A small image denoising model, trained from scratch: widths [48, 96, 192, 192].
Rows from block 3 of a small image denoising model, named by matrix and row number. Rows with one number belong to one channel. Each number is 128 + 32 x the weight over its row's rms, rounded and kept within 0 to 255. All counts start at 0. After the name is the row's rms in percent of the matrix's.
Before each channel's rows are labels from the 100 images, of 14848, where the channel reaches its highest value: "strongest on" is what is common among them; "patch colour" is the nearest of a few named colours to the mean colour under the peak. Only what is clearly more common there than usual is listed. The data: fractals drawn by 1,000 iterated function systems, in grey. In brackets: how many of the 100.
# convs0: first 3x3 conv (model.enc.1.1.convs.0.weight, 96x96x3x3, each kernel summed), inputs 0-47
# convs1: second 3x3 conv (model.enc.1.1.convs.1.weight, 96x96x3x3, transposed, each kernel summed), outputs 0-47

strongest on: dark on light (72)
patch colour: grey (88)
convs0.85 121 [110 180 103 126 115 119 155 101 114 154 124 112 127 117  80 104  50  90  46  69 162 140 136 152 117 220 122 135 148  79  93  98 111 137 103 165 186 129 100 135 125 204 172 139 178  79 102  98]
convs1.85 113 [178 100 126 147 125 152 161 153 152 166 147 153 123 129 140 161 133  72 155 179 117  99 120 109 128 125 172 115 168  82 118 152 152 137 155 136  20  78 104 100 113 130 132 113 104 173 163 125]

strongest on: sparse (62); two maps (53)
patch colour: grey (66)
convs0.29 130 [111 172  95 125 145 140 137 121 154 138  94 152 205 148 162 129 125 127 119 116  98 145 126  92 106 161 156 132 106 118  82 138 116 115 117 142 109 136 127 126 123 138 145 128 173 134 122 129]
convs1.29 116 [143 103 155 152  87 121 123 123 150  98 110 135 163 131 176 178 106 157 129 116 153 142 128 149 107  52  65 156 141 127 163  90 137 120 147 122 133 123 103 159 157 155 113 139  79 135 126 117]

strongest on: sparse (83); two maps (74)
patch colour: grey (62)
convs0.47 095 [ 93 158 126 110 152 154 138 118 160 116 129 117 126  86  10 111 165  96 114 174 134  62 105 132 190 169 117 115 174 158  44 125 102 136 133 127 115 102 112 111 125 133 115 112 166 116 162 121]
convs1.47 118 [132 105 143 151 100 134 111 104 125 112 158 132 115  74  16  96 129 160 123 140  76 126 138 153 154  42 166 151 112 143  41 134 178 129 100 125 119 147 132 140 130 129 131 140 115 144  98 118]

strongest on: dark on light (99); sparse (77); two maps (69)
patch colour: grey (48)
convs0.69 158 [119 104 150 136  97 101 167 149  84 120 137 128 136 217 131 114 107 125 187  76 106 167 129 128 154  88 135 138 132 134 151 131 176 147 121 149 136 187  71 122 127 142 165 145 150 167 101  88]
convs1.69 106 [111 144 144 134 160  67 108 116 130  84 148 142  84  64 126 148 162 122 107 166 122 123 124  91 139 102 104 147  85 152 135 117 145  96 126 110 194 129 107 127 162 107 116 134 139  54 115 131]

strongest on: dark on light (88)
patch colour: grey (94)
convs0.14 143 [101 131 148 113 137 114  49  99  52  80 125 124  56 110 119 148 201 140 154 151 142 129 111  85  54 144 126 141 166  78  86 135 112 121 184 156 114 113  60 146 126 159  48 113  92 152 137  95]
convs1.14 120 [123  80 123 117 164  88  66 147 103 123 105 132 216 115 108 115  89 131  97 137 126 137 130 125 191 118 156  49 129  76 122 146 152 121  99 145 115 182  81 112 172  74 182 177 132  90 156  63]

strongest on: dark on light (72)
patch colour: grey (84)
convs0.39 128 [ 82 127 141 105 138 123  91  80 138  93  55 166  53 110 149 135 160 112 129 139  98 148  93  96  75 138 174 133 120  75  57 125  56 111 115 186 158  99  63 118 150 173  89 104 112 135  83 137]
convs1.39 096 [ 71 138 106  79 118 136 149 109 135 135  81 168 171 183 149 219 146 135 151  75  92 173 157 135 109  79  92  71  90  85  95 114 100 154 139 116  92 140  64 144 117 143 151 125 127 115 103  99]

strongest on: two maps (70); sparse (70)
patch colour: grey (60)
convs0.80 086 [ 87 101 124 103 116 121 144 106 162 104 136 126  20 106  51 194 117  93 101  39 118 121 118 127 158 122 113 134 100 163  28 142 124 140  71 134  90  70  94 115 121 109 120 105 122  98 129 181]
convs1.80 112 [106 101 122 153 170 155 125 160  99 180 102 107 165 127 158   0 128 137 138 111 108 148 138 119  91 148 115 120 120  93 187 157  91 101 146 155 157 169 142 108 134  82 108 119 160  85  92 139]

strongest on: sparse (58)
patch colour: grey (65)
convs0.3 098 [164 163 115 141 112 130 118 159 115 140 139 130 143 137 153 133 203 126 142 129 129 107 162 130 101 149 132 117 129   0 118 142  96 133 169  57 100 138 130 133 126 160 149 151 135 145 131  87]
convs1.3 067 [145 152 118 178 161 118 162 136 133 151  80 116 122  98 115 115 123 122 128 137 145  93  96  99 139  88 146 147 135 145 145 139 112 171 158 141  94 163 103  97 106  85  88 124 119 157 152 110]

strongest on: two maps (71); sparse (68)
patch colour: grey (70)
convs0.38 087 [ 88 108 120 112 190  98 173 112 143 140 132 129 141 151 144 133  89 173  99  98 131 193 116 113 102 142 124 116 184 142  85 110 154  99 120 131 193 165  86 145  99 130 141 111 120 144 114 223]
convs1.38 115 [149  65 122 125 138 140 140 119 117 160  72 123 105 108 141 129  80 145 115 136 148  96 140 171 123 116 165 114 111 114 149 128 109 132 137 173  46  85  67 127 148 169 144 125 187  81 111 141]

strongest on: dark on light (60); two maps (55); sparse (54)
patch colour: grey (60)
convs0.40 073 [ 82 126 157 121 136 162 161  68 124  62 113 104 158 142  90 117 166 127 125 142 147 173  84 112 126  30 102 147 145 115  73  91  91 104 157 172 118 217 110 104 116 118 179 144  96 158 113 131]
convs1.40 095 [159  69  88 235  85 113 105 151 119  83 100 120 112 173 121 102  78  69 107 114  60 151 103 163  88 108  76  70 130  63 141 174 137 137 129 143 139  95 143 110 112 110  89 144  99  69 145 133]

strongest on: two maps (61); sparse (59)
patch colour: black (98)
convs0.94 112 [120  69 119 128 177  83 142 142 142 121 117 123 110 143 116 141  62 103 116 107 152 140  96 114 104  30 121 124 119 180  67 103 166 131  78 215 126 143  54 112 135 123 120 120 174 120 116 217]
convs1.94 089 [125 162 137 115 109 123 113 143 134 114  68 131  77 124 105  98 108  98 110 125 112 101 127  87 143 128 116 230  94 125  99  55 140 127 102 183  33  65 153 126 139 151  93 136 118  76 127 158]

strongest on: sparse (63)
patch colour: grey (72)
convs0.22 147 [110 164  52 110 136 132 142 153 112 136 150 105  48 117 107  94 164 123 123 141 211  84 145 114  57 188 105 128 140  88 141 134  76 144 136 121  91 123 124 105 108 130 128  78 120 161 149 136]
convs1.22 120 [120 116 149 103  97  94 104  81 173  70 159 136 138  62 137 126 112 204 116 130 141 139 125 143 103  95  66 126 135 152 168 147 130 106 111 126 127 143  85 130 142 131 117 127  83 118 138 122]

strongest on: sparse (56)
patch colour: grey (55)
convs0.64 100 [ 76  87 135  96 121  65 134 108 153 179  59 104 107 169 160  88 129 114 133 119 136 134  64 105 127  90 138  74 124 130 143 114 128  71 108 111 121 155 157 181 114 174 149 101 114 116  97 137]
convs1.64 108 [ 96 145 132 126 123 117 128 100 106  93  39 197 137 136 123 118 131 137 117 146 146 127 157 110 139 155 116 157 112 144 122  77  99 178 141 131 105 163 113 104 141 138 135 169  96 167 113 149]

strongest on: sparse (56)
patch colour: grey (51)
convs0.65 076 [169 157 140 130 100 125 177  88 148 135 101 126 166 128 124 120 142  70 187  92  69 138 127  77 120 101 167 104 103  91 165 111  79  95 130 116 109 127 120 155 122 147 114 139 142 157 124 158]
convs1.65 082 [ 87 133 105 107 135 119 136 195  70 108 162 150 109 108 104 122 116 142 137 140 173  96 162 133 196 115  38 132 138 163  99 138  58 141 150 117 132 173 116 191 139 132  84  62 139 152 111  99]

strongest on: two maps (55); sparse (55)
patch colour: grey (68)
convs0.68 112 [ 90 159  92 124 114 124 114 109 154 124 102 136 121  71 108  91 110 123  90  88 208 117 123 104  59 145 101 132 131  64  78 104  73 124 132 149  98  74 110 144  98 182 140 117 175 113 139 101]
convs1.68 082 [134 109 155  56 131 112 152 154 151 120 108 172 134 103 142  99 137 158 109  94 205 129 102 140  89 122  99  81 153  94 215 136 122 126 189 146  65 114  95  79 116 125 121 149 142 117 128 125]

strongest on: sparse (55)
patch colour: grey (47)
convs0.93 082 [ 89 160  77 118  65 146 159 136 130 152 126 142 140  76  64 104 204 112 116 156 141  80 125 115  97 170 120 149 157  57 171 114  87 106 158 123  85 110 118 121 118 157 114  70 140 123 103  43]
convs1.93 072 [100  73 134 134 154 141 165 135 121  83 151 105 144 117 168 122 122 174  90 145 184 105 107 121 140 119 106 112 101 130 126 176 232 179 126 113 134 154 102 255  97  95 183  86 131 168 139 120]

strongest on: two maps (53)
patch colour: grey (45)
convs0.45 091 [135 179  98  89 141  76 103 158 126 159  95  97 145  90 132 129 157 118 134 121 111 133  81 100 113 103  40  79  62 124 151 147  99  96 104 116 112 145 142 107  72 146 145 129 141 128  99 125]
convs1.45 109 [135 123 137 141 114 138 130  73  96 103  70 214 106 159 129 100 125 145 134 128 129 119 174 118 123 123 169 157 133 152 135 110  97 158 148 130 130 145 136 113  89  65 162 135 123 128  96 147]

strongest on: two maps (63); sparse (63)
patch colour: grey (61)
convs0.73 114 [ 99  22 106 121  75 115  65 134 152  86 130 107 165 128 102 123  87  97 123 101 125 157 123 127 144 106 100 129   0 164 113 145  92 118  82 136 116 155 159 117 109 140 124 123 111  96 132  56]
convs1.73 092 [148  69 189 121 215 154 174 102 178 170 103 127  66 113 154 149 100 110 185 162 165 102 172 143 136 152 131 113  97 104 165 108 157 133 141 137 101 179 118 106 164 162 156  67 172 101 101 148]

strongest on: sparse (60); two maps (53)
patch colour: black (98)
convs0.5 117 [ 75 158  76 118 167 111  69  83 154 149 111 122 135  61  48 140 127  82 153  89 166 149 132  78 127  95 139 136 111  71  82 142  89 113 114 103  81  91 105 171 125 138  68 100 149 154 119 119]
convs1.5 121 [108 156 116  91  57  41 136  20 136  93  76 125 109 124 112 144 137 159 156 113 129  87 112 117 145 150  86  73 119 110  94  98  65 127 100  86 148 178 136 133 110  97 116 121  99 158 112 124]

strongest on: sparse (83); two maps (82)
patch colour: grey (67)
convs0.32 100 [113 102 102 116 222 109 167 122 153 121 112 131 107 139 127  87 118 182  88  48 160 164 130 134 100 165 120 126 111 112 139 122 125 128 144 113 147 173  71 122 105 104 105 114 115 157 136 241]
convs1.32 121 [114 146  72 129 166 131 109 122  88 139 103 127 139 155 149 153 122 139 111 105 122 138 131 151 105  93 173 115  94 150  70 137 119 122 128 148 115 139 106 101 141 180 130 112 152  67 100 142]

strongest on: two maps (66); sparse (62)
patch colour: white (59)
convs0.20 094 [119  75  97 127 196  47  71  97 126  96 119 118 160  75  76 124  65  76  86 117 188 146 134 125 102  56  93 116 146 137  81 112 112 128  86 148  80 163 144 156 115 166 148 147 162 173 129 173]
convs1.20 095 [109  99 141 111 136 123 201 120  85 156 117 104  83 105 135 124 123 147 124 114  93 109  85 113 108 134 141 219 102 148 122  65 178  89 141 144 193  89 163  96  99 161 130  66 127  58 175 176]

strongest on: sparse (54)
patch colour: grey (63)
convs0.81 100 [126  97  96 120 118 137 128 129 123 141 135 105 150  96  45 126 128  65 191  93 152  70 138 103 155 175 116 128 147  86  63 125 119 151 167 103 108 112 109 113 111 168  86 163 148 152 122  83]
convs1.81 078 [121 112 125 132 128 112 127  98 164 103 139 131  88 100 152 158 108 202 101 118  86 152 129 133 134  98 124  84 109 168 136 125 173  91  96 118 113 133 122 112 105 133 137 110  77 101 141  98]

strongest on: dark on light (98)
patch colour: white (99)
convs0.58 111 [ 97 159  87  96 113 120  97 112 148 155 123 117  90  32  88 147 147  83 163 131 177 129 101 140  88 163  94  90 152 125  90 136 127 110 101 137  92  63 111 133 104 112  38 146 133  84  97 121]
convs1.58 097 [121 144 168 132 105  69 122  92 103 125  96 133 167 167  95  94 131 191 122  90 104 101 136  46 145 147 152 178 104  96 128  74 119 140 101 113 162 199 105 108 102  77 200 143 120 196 128 108]

strongest on: two maps (62); sparse (61)
patch colour: grey (61)
convs0.36 104 [106 126 144  72 112  65 111 100 129 191 156 109 135 110 123 122 129 127 144 132 140 112  47 130 149 114 125 132 118 105 157 120 131 137 127 134 116 139 155 169  86 176 144 134  79  77  86  86]
convs1.36 100 [128 118 133  85 125 162 119  98 109 126  92  78 130 153 131 127 139 104 114 140 135  99 168  90 129 137 147 115 148 145 134 107 130 114 126 133 143  99 159 130 186 146 140 123 174 163 192 103]

strongest on: two maps (66); sparse (65)
patch colour: grey (75)
convs0.89 142 [112 135 166 120 142 117 146 116 157 102  87 140  50 173 131 153 126  72 140 117  78 135 131  87  51 176 175 139 127 116  33 122 108 133 107 119 103  94 105 142 129 141 112  95 165 126 106 151]
convs1.89 130 [121 125 147 114  88 126 124  90 122  87  86 141 119 134 125 200 134 194  98 112 142 142 118 123 130  24 101 117 128 144  90 106 111 117 117 126 133 154 105 130 115 151 113 158  89 125 113 122]

strongest on: dark on light (71)
patch colour: grey (64)
convs0.42 096 [107 141  74  96 103 124  87  95 108 142 114 144 144  39  77  49  88 134  87 116 150 101 126 162 142 144  94 135  69  83 135 126  90 122 114 134 114 115 128 104 129 178 168 109 134 124 124  94]
convs1.42 095 [150  97 164 178 136 157 142 156 174 104 112 128  98 177 180 193 151 120 127 135 137 144 134 146  91  87 170 111 114  77 122 117 138  95 132 120  68 122 130  80 154 157 145 151 133 116  93  96]

strongest on: two maps (53); sparse (53)
patch colour: white (66)
convs0.19 119 [ 95  86 152 147 141 112  56 160  72  86 134 143 131 111 147 116 155 138 126 135 120 139  92 126 132  54 134 149  94 127 163 131 121 112  53  78  65 101 240 134 125 123 161 136 128  56 116 119]
convs1.19 115 [109 149 134 110  78 151 116 121 123  88 151 120 149 126 115 102 166 141 152 124 116 136 123 148 114 142 102 159 180 201 126 118  91 141 168 119 241 144 207  86 137  80  93 135 106 162 135 132]

strongest on: dark on light (82); sparse (65); two maps (53)
patch colour: grey (45)
convs0.56 090 [ 83  98 111  99 190 114 101  76 118 110 101 120 115  83 101 140  35  99  74 126 108  93 129 100  73  65 144  77 125  94  69 131  45 104 101 131 127 102 105 141 117 200 147 117 145 120 125 124]
convs1.56 087 [115  86 133 134 130 148 145 205 130  71 166 121 103 173 163 127 162 138 107 139 136 180 131 182 101 150  89 132 118  39 123 143 168 200 156 139 110  81 128 148 124 111 220  97 130 113 178  88]

strongest on: two maps (67); sparse (63)
patch colour: grey (73)
convs0.44 114 [ 96 142  99 118 110  85 186 144 103 207 102 123 160 103 114 116 143 137 125 126 155 137  92 159 185 162  92 113  67 144 147 104 116  86  87 118 176 159 194 159  88 150 170 127 142 113  81  52]
convs1.44 101 [128  99 125 139 104 128 144 123 187 132 125 189 112  97 142 125 137 125 135 139 114 120 158  60 129 103 156 151 148 111 132 188 118 144 126 120 101  41 154  66 182 112  33  91 126 142 135 156]

strongest on: two maps (63); sparse (56)
patch colour: grey (49)
convs0.31 059 [146 133  47 134 117 124 105  95 122 113 145 118 123 129 213  89 176 172 190 137 186 122 170 100 155 148  84 143 162 165 140 129 167 125 169 139  73 104 122 170 127 113 128 108  55 182 112 152]
convs1.31 069 [122 113 153 114 165 150 167 108 121 118 139 171 114 119  87 130 117 150  98 144  28 183  67  94 124  91 190 145  85 134 144 100 123  97 138 120 134 156 133 161 130 103 105 137 150 145  65 115]